Rows from block 4 of the image encoder of a small image captioner, named by matrix and row number. Rows with one number belong to one neuron. Each number is 128 + 24 x the weight over its row's rms, rounded and kept within 0 to 255. All counts start at 0. Numbers have three digits each.
After each neuron's rows are labels from the 100 images, of 14848, where the neuron reaches its largest size: "lies over" is the class under the peak; "top examples" is what is common among them. Only what is clearly more common there than usual is listed. The data: made-up road signs on poles. In brackets: how many of the 100, against the usual share in percent.
# u: gMLP up (value half) (encoder.blocks.4.mixer.u.weight, 384x256), inputs 86-171
# v: gMLP up (gate half) (encoder.blocks.4.mixer.v.weight, 384x256), inputs 86-171
# out: gMLP down (encoder.blocks.4.mixer.out.weight, 256x384, transposed), outputs 86-171

u.369:130121112122137123122127128140106153142125108158143146149114139140123096125127096138140146127160151147153075131144111116129169120096103150173107124089133099124140054143112144147142110106153082149126104154091101135110122123136087141103138119120125128150097089
v.369:122160095100150115134100093102126126178111094142142135082111154100118168130127110149156102133171141109102102180139155111143114135117108130104125070131147109104117126176130074108154142124089093113144140130139118132143155152120076121101135141117127103155143144
out.369:084140096137164115107121124099130140110107128124132160169112137096143181141129141119101125109105155105122094170102117113108121152160152143128133114129128157133093127133123105152154119171121109161123130105145100184115137119112147177152127159107150167120146156
lies over: face (78 vs 23.5)
top examples: red face (33 vs 8.6); orange face (29 vs 8.3)

u.233:106145069109137127130168133076130095142119153166130132129166133174126114102139090132153111186110099127157121135152194112171136126131143156102149182078100088069078123140169121152158151150134160104151149157096175096119102158121119099129134101129182109143122125
v.233:133159086153193156125141147122134111113161144146132136096136158136098120143124149129119100169143119181145118157085198137181113101161114121158135112121096113081086127170112086137149143133144148133126120071112107136101131153148164156142186127151136128140093176
out.233:168078132122137127158135161141086142121090105138121129138109136113145110109134123169143152101113112143117148123085127106093109108118128124114085160102094117112123070139099125152093129134128139132107185164123140140150072082110115130100155154140143117132144155
lies over: face (99 vs 23.5)
top examples: pink face (26 vs 8.2)

u.54:114148168104126118149148138107106194141142134136182161109142134146126099128137181145134129117130096104157134143133132119134143108118133121158156164143111088098152158117140135072160099106082133113129176124112125086113121095148116181129134100129120146185144115
v.54:200120197067128119142107123099179147143138110156113171115125130154106130146162134181148123123134130092139114143108135124139094137156157151133120173111084128157128115111155137182141106124115134158119114169109115123153085122104145143087116152111118085138116154
out.54:171106120137121095137145124159091135124111131123101103137122101131081156159149129182136142115094122092069127104173105159175136105119119118128161158059117119144129118134105147085110170110131142146134149091095138167120140092121122154153083125168110108114099146
lies over: face (53 vs 23.5); rim (26 vs 8)
top examples: red rim (53 vs 8.4)

u.289:117101133146141128184155117149144101117159155124115135124138088127092117061125141181104088137096127129114116132098140137134159144123163124118093172109127161111125125118101157181091123136123105134135132121170115134097124101160136085130112148130127137106158069
v.289:087152095153107118128118130139121101142169151099112122159139114159111188110100128118111135149127184106142130189147148114107139120137122182124111122135072102122128138125125107162129129090131128181101102165165174115121121094165113127181128096166133143124141146
out.289:147142149139110149116148081150094122139140084117127124117141067136115103086144147135122110134148109162151127133147132127113181168119145095159093123126130084123149141106164094115170116141143125151124129122146122075140154113110105130170117139119148139153111130
lies over: rim (60 vs 8)
top examples: blue rim (50 vs 8.2); teal rim (31 vs 8.2)

u.84:129103138129113127100080138125127100138132114111149152134092093118154116154130122086121128148102115128160133130122152092140155112160100131150193140090109141128144117154136127074113112154144134149154114130155094141146175123107160141144123172146093109083117130
v.84:116098109101118096149115106143143118100133115137130159120099129129122132130145157135093142140160142124145101150147115161116151143128113091144136135093143171134107117142156133064130109119151137120130134103125126182105136131121143143142159123166129093148105132
out.84:108072129116108118080139116148166161077171093138168207111108103121082113153103125102118137138164143087119092114155202148107112137123084139132136144117099147117173142136153147100133107117129138127116146100157175127113155097147098137153130152118135111108142154
lies over: rim (35 vs 8)
top examples: brown rim (75 vs 8.4)

u.60:135100152118130114104101144142109114113136102134157124119102129082145123118167145119134102103130121089124163140146133169146092099107134134100116113129136153178142134136144132161111136143148123137116135164128174115156140101145176102123137164152128141205089093
v.60:155178142089138176111123122108096083129131159147129123111120116086096142111113133147144139118088168128100080167152130130104138128072083084173125113132143104096133123165139108126148141162111136149150130089129119163145096172125113165134163145122103132105113100
out.60:109097173118110129153118115078136084123099119128143145106148156126135130121118138135129134153124148163138180101149122138121122138124109139124070155125119123099115135130146159089055163129106131166125119159126117119119144094122105135122114172093149148168126132
lies over: symbol (32 vs 2.4)
top examples: white rim (29 vs 8.1)

u.141:115091102167120160147079117128127131098129102186120129154155130105108110137111146160160118113143118132136141162111121141151079107141166086099130164150126080109117166097112120116133091111107151106123144124128118138112164117113114120143139099116167137159113128
v.141:113111105148182189105104196142113162134131150115109122137141136107121120131109134115146135113137174153174136121123134157127141132144141110121134122135126127127154111143154131165156082155120087127110124150146161156092125121154140101101159092109143122148117144
out.141:141165172144122131166093134133139118131118128118118069164141113146116140104137112164132132088128133099143142149148127118132113131154105155093094170096075112114137130126145110155098116149157138105135178136145112152134154137144148108110121130130165122162138141
lies over: face (100 vs 23.5)
top examples: pink face (34 vs 8.2)

u.63:131097102145188154129045132095124136129141182143133146168122133133109151135146156126130117133093103129109114132156162165174157123134093148114168135132161118104121148104151093146156120156090154146091118113108122136108158125122107099141108125137157159181121119
v.63:132102090149138101125096147121113107132151156125114188154129134126115154140141155100177101123137112096122112133164074094130141118150117136112154087112161175088131096127103118068130158104104132097119130187148139153154141184130137151135156147112113143147142148
out.63:143147142116089126131137108137170141115116119105099120144121134111151131119150132153081112089108184099100157099155099099103091097136112127113146101116156148112124115126122146114142125146158121096101150134135126138145099110109125153091164120130093107114133132
lies over: rim (66 vs 8)
top examples: hexagon sign (73 vs 19.5); red rim (31 vs 8.4)

u.32:077099087074141142133114149114078163182111130126118152150110102125094122161130188157192135119138130145137125156144102116100108134117109118107111123164132107128097143157126143094134126127162123100125114081119130132095107113146124097130119112105141145131106079
v.32:121130115102131133143114117142126116125123123160114106113101110107109172127135140128139100066130116129114088167173104112081088162121124136108127129157144162074143089148104152149139104131127155106158137193117101146097133112132181118118156124106152106113103086
out.32:134102154123132124109136155148144136155134102142168098149091134111136130138165168134119120117128127148130130150163108115147085134100120106128157132079097140177149077149138143099157107081080167159115108137169135080127154131178147158133113114135152126116127170
lies over: face (56 vs 23.5); symbol (44 vs 2.4)
top examples: heart (35 vs 3.4)

u.244:065163124116161133119160088145129115091129130118158124177142129126155143177105128121114148165154162144120121154123106203090167090091118150101118131164156144113135121107133126123083154084141124116123136141136108132130124134119114125156144106130119122089139116
v.244:113135144107171134112144098116151086069117140118125163185149107135116179155117155141128115141102111143124127131136133120139177135094083100088167135174118128127158098142100120102174128100157161113153123111074145169149140145139118148100113116136126131125101137
out.244:140113109138100131150112145103161110155140097154168155149143097116141126168085163117124095157127152071121144138128161072106121144125178160123115116130131111107117102117117118154161106137100137148142124086096157101124142153117176168101110120125154143111108099
lies over: rim (32 vs 8)
top examples: red rim (49 vs 8.4)

u.38:157099123108159166170149158152130157093183132155103125149065162129094106128083129133121101098088115119143164131141141129135145119145131055133095155119156110082158135128135160117118150150157074081166093114108116118100149126154113117134127103168096121139123115
v.38:143165136154104151113109151150147172105099117122142121127117154124147142097121125157129164129163149170138141138111162127096120099123103109167107151099153126100108108122149130123115117135196133104133113109089138136170127170123147122085128091172157137114113121
out.38:126128154146107089057127131139144128113142113138147157091141145139130147149128149116116132128140117142134137111150149139137119143107121162125139129154118147151117136170153140141165134119127113164122090120095109108080129160146150137121128118149125139093146106
lies over: rim (38 vs 8)
top examples: yellow face (42 vs 8.3); pink rim (26 vs 8.6)

u.276:077126138149160159117116147128096116141139113124092141137081151108130121166144136135152135117081133160158147057159160132141121112128139112139085110149127147140128131164121121083125112119138118106121129135155123148144133123149130086126102115184131152105079094
v.276:149151138172144140181104117132161111145141114141105120108111125136090127125134119140136134103146122138158158088149135128135155109105134123138121098128117139142140130116126110151116104092163153076166139136129068134134129106148123121162107117151125147133134124
out.276:108128150185137175119119117111120130093153118114155098115121171127151117091117152129121103165163102149123141129174123127127124124137151124123146141118100172106101128122138155104126136130099098075112080114128109122108118143139120109133138123123149150160098089
lies over: rim (31 vs 8)
top examples: yellow rim (86 vs 8.4)

u.349:094104097146128126104099157128122131111098193113124182124136138123133125125112133088152141137094141107116147112149117112127162147132148125141160108121157104134165113185118135142158147106060075092124136140137131155115132116118155129115129155140151099144116134
v.349:150138136159172175076123153157134064113105145125081115119135133123161141142088060132125123144141129122112150092127100102093135154133145137145109124129148146186138126109128148125139132140121142133115139135135117112150132105126103080128118138113210149157124099
out.349:168106158114155101117156092133105099169095119159134114091128116113185085134140095150115152168135071122149129106126134125104128119128128129102140140147115189111100121128141144158138126133100123143087093102125183106136116137147123114198128149135092116092130126
lies over: face (47 vs 23.5); symbol (28 vs 2.4)
top examples: white rim (28 vs 8.1); brown face (27 vs 8.5)

u.98:148061115113121087096117121140196123129143091143111110142120110134109126108090119111143127155105115117111099081106148128124142060116100145092141119148168108167102165121115124084122145148153177134120129105148126159126094105113134092138120112128126099129132133
v.98:160119140114130123112120125198140109148139176149104136138105122155177127135132140084123122130109090123064072082141098116113148120129114169136091136108134142183141151135099139136117110116099138143106114133198084166102136135147099148107106168140146122122110129
out.98:129091095159127119149123148128057139128102108121121146129127093131133125126146134114105136126148126119138096108145141139172114121053120122143152120163093138140131120136120113045186124113125115137164188143123149166138173162163078118114098145146157104087125135
lies over: rim (69 vs 8)
top examples: green rim (88 vs 8.8)

u.39:161136128155101126105121101136101116095126115121115164131099142163097135137138068125129124150161099132123101179112144154116109175146132104135086139149145106182121130095127135108130130136126097148166143117208136085143128157113105119137103124120147169059133112
v.39:120152111098110132126144127133147154141151117155119111126118158151126154160126119162137125102155084100143146089146128119121127151102098095151134148098143142117105144122129106094134092112117108115076135113078179130158166151131099108143155174170148091135152136
out.39:126107123086143075126146144111176128115120138142082109160133122137127130123135114157136123110126143117125133135156130105100117103103136134187115159109143121133136163123082144122171115138147112087110134145144140173100145149113096102117122179133129091129101110
lies over: face (82 vs 23.5)
top examples: green face (31 vs 7.8)

u.8:089142162117178138116138113125100088105104110147093135123132100159135117122144106175149124188140130123133139141131138175156158123154153086138108170136085111130126116076138118103103125090124109152125069145144137139144142125104126081115149130144203115148145136
v.8:106131089129097121154139114125102134157109131141130116132098109134145117129124137122137093088076114195127151157080122132140153095178080167130118130116129124112152156115148120140142102118118137157159193137106139165147127124133119116116131120103137083122171172
out.8:121145080151154144132106128091098121108178161168114093142119115134156100140147149144116137125118140110156134116118109128131151110114133060101150147109082094128155149107101127125104111138144128112144134110131139110103101127108171162116120159132133150096128086
lies over: face (100 vs 23.5)
top examples: teal face (27 vs 8.2)

u.148:128153163137101151139134112114111159067131113136117131128143132092121109135129111130132116136178130101137100127119148160115136136087113113140117104128131143122133116137129137123121114124111143132090131122130091118078132091113043118133078156112169140119140084
v.148:178115098135144098107134160138090124131092177118160158125111117119181130109086129090150105163161115139104160192158130126110120162134170137142119138138105131140067121106151120147126131155110087121099143109110122144140155136107132109137103125148142164143091098
out.148:128126084107136123097161161107140082093156158153128141175146148126140187149103131145132130124137099133097119143127117155136147095108139107126126146127124138149118118118121128109096144132096099118138159127116128153132165156163117138155152161108112148117110135
lies over: face (100 vs 23.5)
top examples: yellow face (44 vs 8.3)

u.144:150133157173127116146089124142110089149101128136086110121157078143142133097099119101113119144119091132111122121103148125098159149099129117173139125073131089120142134149105130127129139159122094125131105103113152165138166131114129132131136136138123112151064180
v.144:129150153078109157164125123162098129108124102129146187143097121118111129072099159112130154110175120154156087163112105111161113134136127123129156169106085112103115140128155127117126112126117125120125089130154144105136130115121154111137132139077135120131094119
out.144:172114142147053146122111123109172114091120149113116138134138101066131161105102099149101134129171113150145130107154166105132140123145142149115130111121114148099106134054161145162119141132114133134108109145116129133158104092093128143129127105149128146128161152
lies over: rim (44 vs 8)
top examples: orange rim (55 vs 7.9)

u.4:158129158109118058156115107125114122154145135098089184150126137109144133159139176159166128112102124121127141110130140139128135118109134153093172143170112116115132142096125151145132106128176133123105127114098103118091112089134159053109103112125140112110107117
v.4:121123110150114099145140124091113126149168133147129124141116161108175126156126145155107101159154143109078162085151158107141110087134177119107130173144156131139156118107157091120148143130134135140116079140107143132105098103131084099133140135118112163144068117
out.4:170101199124149118134153159128130122133116138133124129105180126125090145102117145104117143094201104142147122164166148105124175119147142131099104096113107148130136160093121177105100165114145120144167153118157117102150122104114104119168173097144134129068101143
lies over: symbol (76 vs 2.4)
top examples: black face (39 vs 8.7)

u.184:116162110151106164118154146120108171137130125093142132123132127133137129155122111123164133095126098118113110110123086112115180111167143128157074124134158123151147111094112058155083107112147172130115115134128136106128157134102121181126123083138109155133136069
v.184:138141118117124141140102127122139141137140100146160118130097162158088119141169123103120123111131127126134140136124122129098169099115164114148090116111167109162155120099131070123115137089151143144147140125180149152129103131151146139166159098128116116121135182
out.184:116117136122126115159140113097123125134143124131130094091157125098139140096147152176109164136141121104197105111123166152125129150178113109126159132118143087128179108157103136149137116130109117156164126130142147138140122115149141116145108117072105113094096159
lies over: symbol (64 vs 2.4)
top examples: orange face (37 vs 8.3)

u.75:136076115127128148120126113105129094133122153107138109101124072121097139178139115123142106116115102133135115172138138144109184121137097136144130108119107114128135077116138119120147122110105122133143135133139152186113121146109124130164161139112148153144162127
v.75:108106113137099183124120097106096139109117097124104127128119074106108101149140125129113166167167105097142145143099112117136155126151103100148144130122137115156128159103131080075104111133093122095161117143098149110154141159141165147165099139114116134151141137
out.75:135133142146134131114105059111145127161097153128122153140115127145121153090117119114149127134133120138116111123110103099136164162122120171110109059097098154102137122126158136150154121112097148158134133126143138139097125142141133161128148109134102127112117120
lies over: rim (33 vs 8)
top examples: triangle sign (51 vs 20.1)

u.192:146111163102139124132139156125120119125129075119132119135138123108105138116175106164145123106128087107165127132160089124143126123143086112186158171104120144077192126136095155109122122139146148136114146141149126090121115124165138111088106189141104113123099101
v.192:143121147136126152134082119162154112098140164069125095154135120171102148127090065090154090148169151147133152109132135111126089103115144087121096166128125121135118123134152142141109128178121157084099132086145148138133156138121140091169119121099120116142147096
out.192:160142108142136139167159138118116140096138151148122118100127099075153147128149170052173142098132152155126124116124118098151139134133165125106096152143131124141115137099119102139150153113091144110111088147092113117155129149141139085091122120077117185141133161
lies over: face (56 vs 23.5); rim (26 vs 8)
top examples: blue face (37 vs 8.4); yellow rim (32 vs 8.4)

u.302:128127114146118092095154150122142160094133108111111178152125090183076122142107166142141148153104142118137130147079143102110110156093135131121161123140121146138145147158177121065111141097107132097162093111056138131121143132128145095134127146176129130140110125
v.302:132108131159116060135154126141154141135146110108130106175100129164110141118151154110101144152135099120097145138151120133084159117091129142137181142134109165150164132147124122132118104093108159090064134101179145122131137103165125118115178138113156135115111107
out.302:144163125155152110087128097170131145116139125147143126132126120163124099142133123138173168089103121141116163123179154131121112155100098114157154093090101090132147109107106126189127162128076090130123131108114120132093119154135158124104142169109114170109144109
lies over: rim (71 vs 8)
top examples: red rim (92 vs 8.4)

u.58:131165119120128110125199114169104113097108133090153159075105113117103148099143116122186176078147117163158140091136171121150132133116149139157135126084151125081149107107102162158087154128125137132137128129138115100106122138149106109110099152147159147148130171
v.58:180137100097111147109168176170102103123101157107136111152122139114121137133103119078129107131124108131149140097110142133111166139119120134100122145141126127129100135129111125122093175133119156144089125140120133180129124074147135106110154112149133113102105134
out.58:146157137175132153163081098146091121111146142110112126116103132131125113129146120140143125108115102105121134173129155120117144126142180129116126114118100106138068131135125141133184124133133118145169136152097153087138124114140108124106127136121149121128143128
lies over: rim (33 vs 8)
top examples: orange rim (62 vs 7.9); brown face (29 vs 8.5)

u.366:154137117122141124130134129115118108122117120141104113166101116133118121127125134152155074128143131112154112122158130099154123081106099106103096138137131105152159165112135137091131144110104142131159135091160171079145160152130139130103187146196143172182098138
v.366:121164133104078127147139150074142090116106117130126141143116130145099119158137144127141141098171122095153126114149113099126123137073132136131129150118149134120150141128186119110161109165140106085115127119170124188102127074071130144131115135176143131122106089
out.366:114109106144109145149138146126083112105142143143163114130097150136133145138142124108099146138146129122126160107094133094122094113133118113124118134099131137140107149094134134142127108119114109146100099115160180104070099172156167110139152151139129124156122128
lies over: face (92 vs 23.5)
top examples: red face (30 vs 8.6)

u.221:116138094133151190125102090138080145150146122080141181167150148106129136118078134172136116132129145145119151129109154142174157130128061128138105086120090178178146167176146134123156149143108138140113157136131111114116101089105101143129105088165102139139136102
v.221:122121126135143132079091152133104109135110140149081135208182089150145136112080118122160161146127089127158070135122128152132158127168128103103138110139123139120133152130100129134133150150122095146128127142112130108082166167123118127137144071146087163127078113
out.221:161098129108107131133150148193143152095136146137106118181127148109094147140132166108165092109150090124113144081172187117142086107131144122142134126112174127108148117102141093133088128144091069156131113155101102116130176142164128097107105142056151145144125148
lies over: rim (57 vs 8)
top examples: yellow rim (48 vs 8.4)

u.123:120144140136138122153144119123115074158126119085125094133117131127132138154119134137130130083110069160114128078182124096066124112110079185124126168116116150182157133144135144103128165113122095129107116134159142140150134134113154112111143083176162134133138122
v.123:126097087164123100106099155155130076126135163105137147126093147088105119154120173156087103099141126120094119109186103122102118112184100118119130137134157125149160090155128108130146140103142108086157141123180114122145112093183122108130103115124154112113136110
out.123:139118082143129139118124143164116130142110139127115144164105113157140114136160108156099107165126154111116147161103145130148151100166152156114148146145132159144154091140134106110138134123164129110115140102097127113134133139146149121134136114152142114125099122
lies over: symbol (86 vs 2.4)
top examples: purple face (28 vs 8.3); brown face (26 vs 8.5)

u.10:110142101111124095151152099169157153148112150082131176159120149077100118187105164161168157102141114110107157122139151135157156141123096104174133149122165120061146146099129127085079127110103136130112110130098111140140110141105135072188144132120093154160115106
v.10:121106156139111111112165146113072135127127113141193134148118141079128102093123121144131145119086133189095110120152130169085138153097125130130117152152118079168079111126169116089175112137110124167103089137086089116129121118137127121135153151126100117158139105
out.10:113110114101103144175118152129097124113143109143168132137114136172133169074165154136123106147103058113109088119147134104120166165151161148150166136127130110152104111172166154099111148110172147143123123165115141140142140119152125128107122111101133087105114086
lies over: rim (58 vs 8)
top examples: hexagon sign (42 vs 19.5); red rim (37 vs 8.4)

u.156:122146144135103100134154102087104188110129145150122130095097118124079109124165129091140080133128173134159116121119100143147124102127140121093078145136071131099104136142102174132140154132132122105139154123188119143097151109146126148116129146124121171123136099
v.156:119138105115090163134123096133165123125110117063102135119124119119154123091119144117150134127052172120108120113157142160110100152158122138116167141135145120134110139123123150149136125140128147136108113131136108148127115129141122128150116122094161102122131155
out.156:140143132071143140116176099134122123137136130127126124112111139115132143111114138111135091139147130122137140142115109105118129166129122136118148122159099190111126153118119113180126111097107148207137126130172115160134107118092158142117120108106151124119144125
lies over: symbol (40 vs 2.4)
top examples: purple face (25 vs 8.3)

u.48:115178108167115154208164136130112106075145125160118137180134118112148134075120114116126147098151127135114121122132150135179131111117096127114114132114152155147128120112135119124089112136151140116151129114115093101098133143150167127100131125140165089082146176
v.48:116119107142138047131098112139153119149142114098160135110091111151127120140087128131132145149136108126074155096107112134118101110131131123124124158103115107117116156112082155128132119093122153079146122165094133092136122171132177131155121136175151133141146131
out.48:125111116155106151094106124140170137108099109171077098146137141134132106130100152139202128142116121107146138119087116137140134155110119059123129107130118080119157124119133080131192093090120100135138133082121123156119150128124110157162173163147152176104108097
lies over: face (76 vs 23.5)
top examples: blue face (26 vs 8.4)

u.36:105108162149124108156118118114147135119128109162142193150161116100162145114114104111157142115107103162109098157136133078119119101116083103083106155111157133117159146125136130138117139145110141137139110135125105144149140132143133116112152143129106112082111122
v.36:100137108145114117135145104138098130150146148103153141108158095116104159114141127092144093128127106157168132125170155115126152124123148147069114136092114113124149136127145114165095128115133135108119124137140110118138128129132151127136140099080113171111069157
out.36:148114159104178165155107133146085126134119124144109132143116099130106156151151155148121159126124117182149134129113146091148150147107128156082102131143097126127181098147160106116126114137124116073142096119111123108155155118112130131110115136171126121136142097
lies over: rim (53 vs 8)
top examples: teal rim (94 vs 8.2)

u.220:107110111138143118137157122135165120074142119102167128166137118118136091127106182129097101140131104150163094107109121128148117146173132157138138126106132163182144097128110126128101170108147108132135130126084168104124131111143128109126154119114126145107111125
v.220:106116176114128137082123130091209118131139073144160141157141104127124189107104114119157139150124099068147101159114100141144174164109125122083132144109069141101185130118141114147105092150113152135134165094132139091110120113140125094130135118158135101130117116
out.220:095115120114109110128137141102115123116126098116152098220102125124140147109111132136139136125140179105098114150097117094120130125135132162144137110099124102140126128060142155126149148100138135153156142128099118154102109130133077112115151148085102104145170126
lies over: face (51 vs 23.5); rim (28 vs 8)
top examples: orange face (50 vs 8.3); orange rim (49 vs 7.9)

u.213:094137110081143114104144113102113114105117155105119150125161112121155171145121119117119133123131102162113160106079146119094128106096102104150146126115094159162119148144153112092162132109086165048083136139102177104093122124110107080134132160137137137122100135
v.213:114176140082166108146127136108112129130106087113130176137164127171127137107138109136129155153183151142106113131119146141107113139126082112108126103154152114104137103080124161113100142118109107157107105114121152099117138179178117157119144120133153092085161138
out.213:095134156124117126105150126147120129144118119114126122136106108144147117154112132114138158101136171156098113141121128134121136146167105108132115122070105122183098111146092146171114142097106131132211139122120078115151118094092120116085121100118145125123155121
lies over: face (93 vs 23.5)
top examples: blue face (25 vs 8.4)

u.347:108119117137129125163166106162132127121135109149150145125131135101104126120065143079138166099133094141136101117088100146138156150103137183138206110081134114113111145129108096127094147091146138146090179133146183137129121113138106095119142115154082128135145134
v.347:131131109134133133144119123122084180148119140146095107130160120147100178140131112141142166079157104089127123135098132126120074112124135145127165139096133120125119111142133077111118132140132127149148116098122167126113079125114122135092170144137149125113097076
out.347:137116130159130141122140156141134093114127136118109127160135159138156163114084113077139128158151070126137154141109133129135102127148130127128127176110130167117159131135169101132174149128077104155151143152122114143128131116130143142134140106137150171098159116
lies over: face (52 vs 23.5); symbol (48 vs 2.4)
top examples: B (29 vs 3.6)

u.266:111110122132168128126178132137125151130113128143098144142114144127134090097178148140187147140154114112102121123166112136116153130108142108142158109102123119088118123088110117093131156121136071164171121161114109090116124126156077134149134137172134098144139143
v.266:127127137151089125114100117089113142125123117140157135133125147111145121147142129150126123108142104110126149109142108101138136084092093183151162108072114143099176112127135128116105076173126136142141140156107135138100204109071085131128133138212105173165150116
out.266:152145141155144141151159167125097111156143186126151111096093125087129095140097121119156102111095147130126110129096138137126122119106155133128114122168140135120140111166149150110164128105075127142136121115111141123094163153120130165117111149117087167086126105
lies over: rim (48 vs 8)
top examples: yellow rim (41 vs 8.4); white rim (25 vs 8.1)

u.323:100109177174113194130101127122108157125135143131119178104159165096133137133127135141117165129115114106158158102144116146130119121155159165107146122112158155110128167148115135166103139134128159091114126172105123106117135132141136143080119111093195149156089071
v.323:100106133120120086113110161121133093146106124149123126087150117116100157153149113112118115117137144145137125132117088113136156167120166124135139115161116133139143158103099097151117149135110175120180126091139168098110125091135110109111117188121202107169094113
out.323:122124130130128118142118129100126099142153156156100153096130126112092114162142103167138126081147183109124143122102167141084113095083149153147154092088124132167124149091112139116131164139133146140200096140154126114167177124112146154098149125118190101209130104
lies over: rim (38 vs 8)
top examples: white rim (71 vs 8.1)

u.345:134139149114145161139119140180119147144129104155109123128134134155161141196139123120104142108109145187159126152105136110137101125089174168086086124130110106118100130101068142136111143160128125163103091104145148122088103132132113154127062157133118156160165088
v.345:116126127121129163094107118114145130107086129137103135144106130106162138122110125108115134168093116128162162111114128129118101123109107164074146100138167088103170140108090151145117110101139121114142151152109120110133126132160114117082123154108123111139101147
out.345:084129132123139111138150140107123091140158139159104123161139164144148113108101119156091135147103093144103121124158160109109127144119111142132157163098144102080122152125157162137149116115118111108134143135142114112143082123114138144156129129103147150150133134
lies over: rim (41 vs 8)
top examples: green rim (60 vs 8.8)

u.346:120128119151143136144114101122093139084112138116129123123102107107127193133114129121145132114176138120131083160107126090123140151150145147157109149138109134112168154140112126122125156112131108114112122136084177205116150152149111131117138085196135117118109093
v.346:109139150130162149150117091101152141143122140162080092129101085128122117141118155122106136141082154132156099155102105139150091111121112127123111127130104126105141112105134113174120145136088130145136159100117134131111137118153158110127095157157111144150098135
out.346:189129149196097116143117145161124167131124126097136112092100128103151098115109194147133120106145096113133127178097142126173125105120118114113112123095116121127118117142162127133132112122084130137134167117155098150138116109130109157128105136123114159118125125
lies over: face (62 vs 23.5)
top examples: yellow rim (25 vs 8.4)

u.114:136101157151134167123080154177123163122118131102121142151138145129179128133164168119154118139113117101153104134122143133162107178109120118165122135170098116124127152142136125092166131092120134094095141112149124153129117116127126116093083142161121129115153134
v.114:125113159113084145131148197150119128134157166134119144069126143129141113121125138170127145140114145116123130089122133167131131109114112143138104117135118109124110146106148143121125082132122081130084136139169130144119139136101121145111131095151123127116131181
out.114:077136145067127119134139141107154132122134061121104117128124112140154169141136158151141133101100115127143105125127142126138062179103151140114134115179120155116100116155101140102071119142131122138093135174142133118119163113142142167079156139148105127149126149
lies over: rim (59 vs 8)
top examples: red rim (54 vs 8.4); pink rim (28 vs 8.6)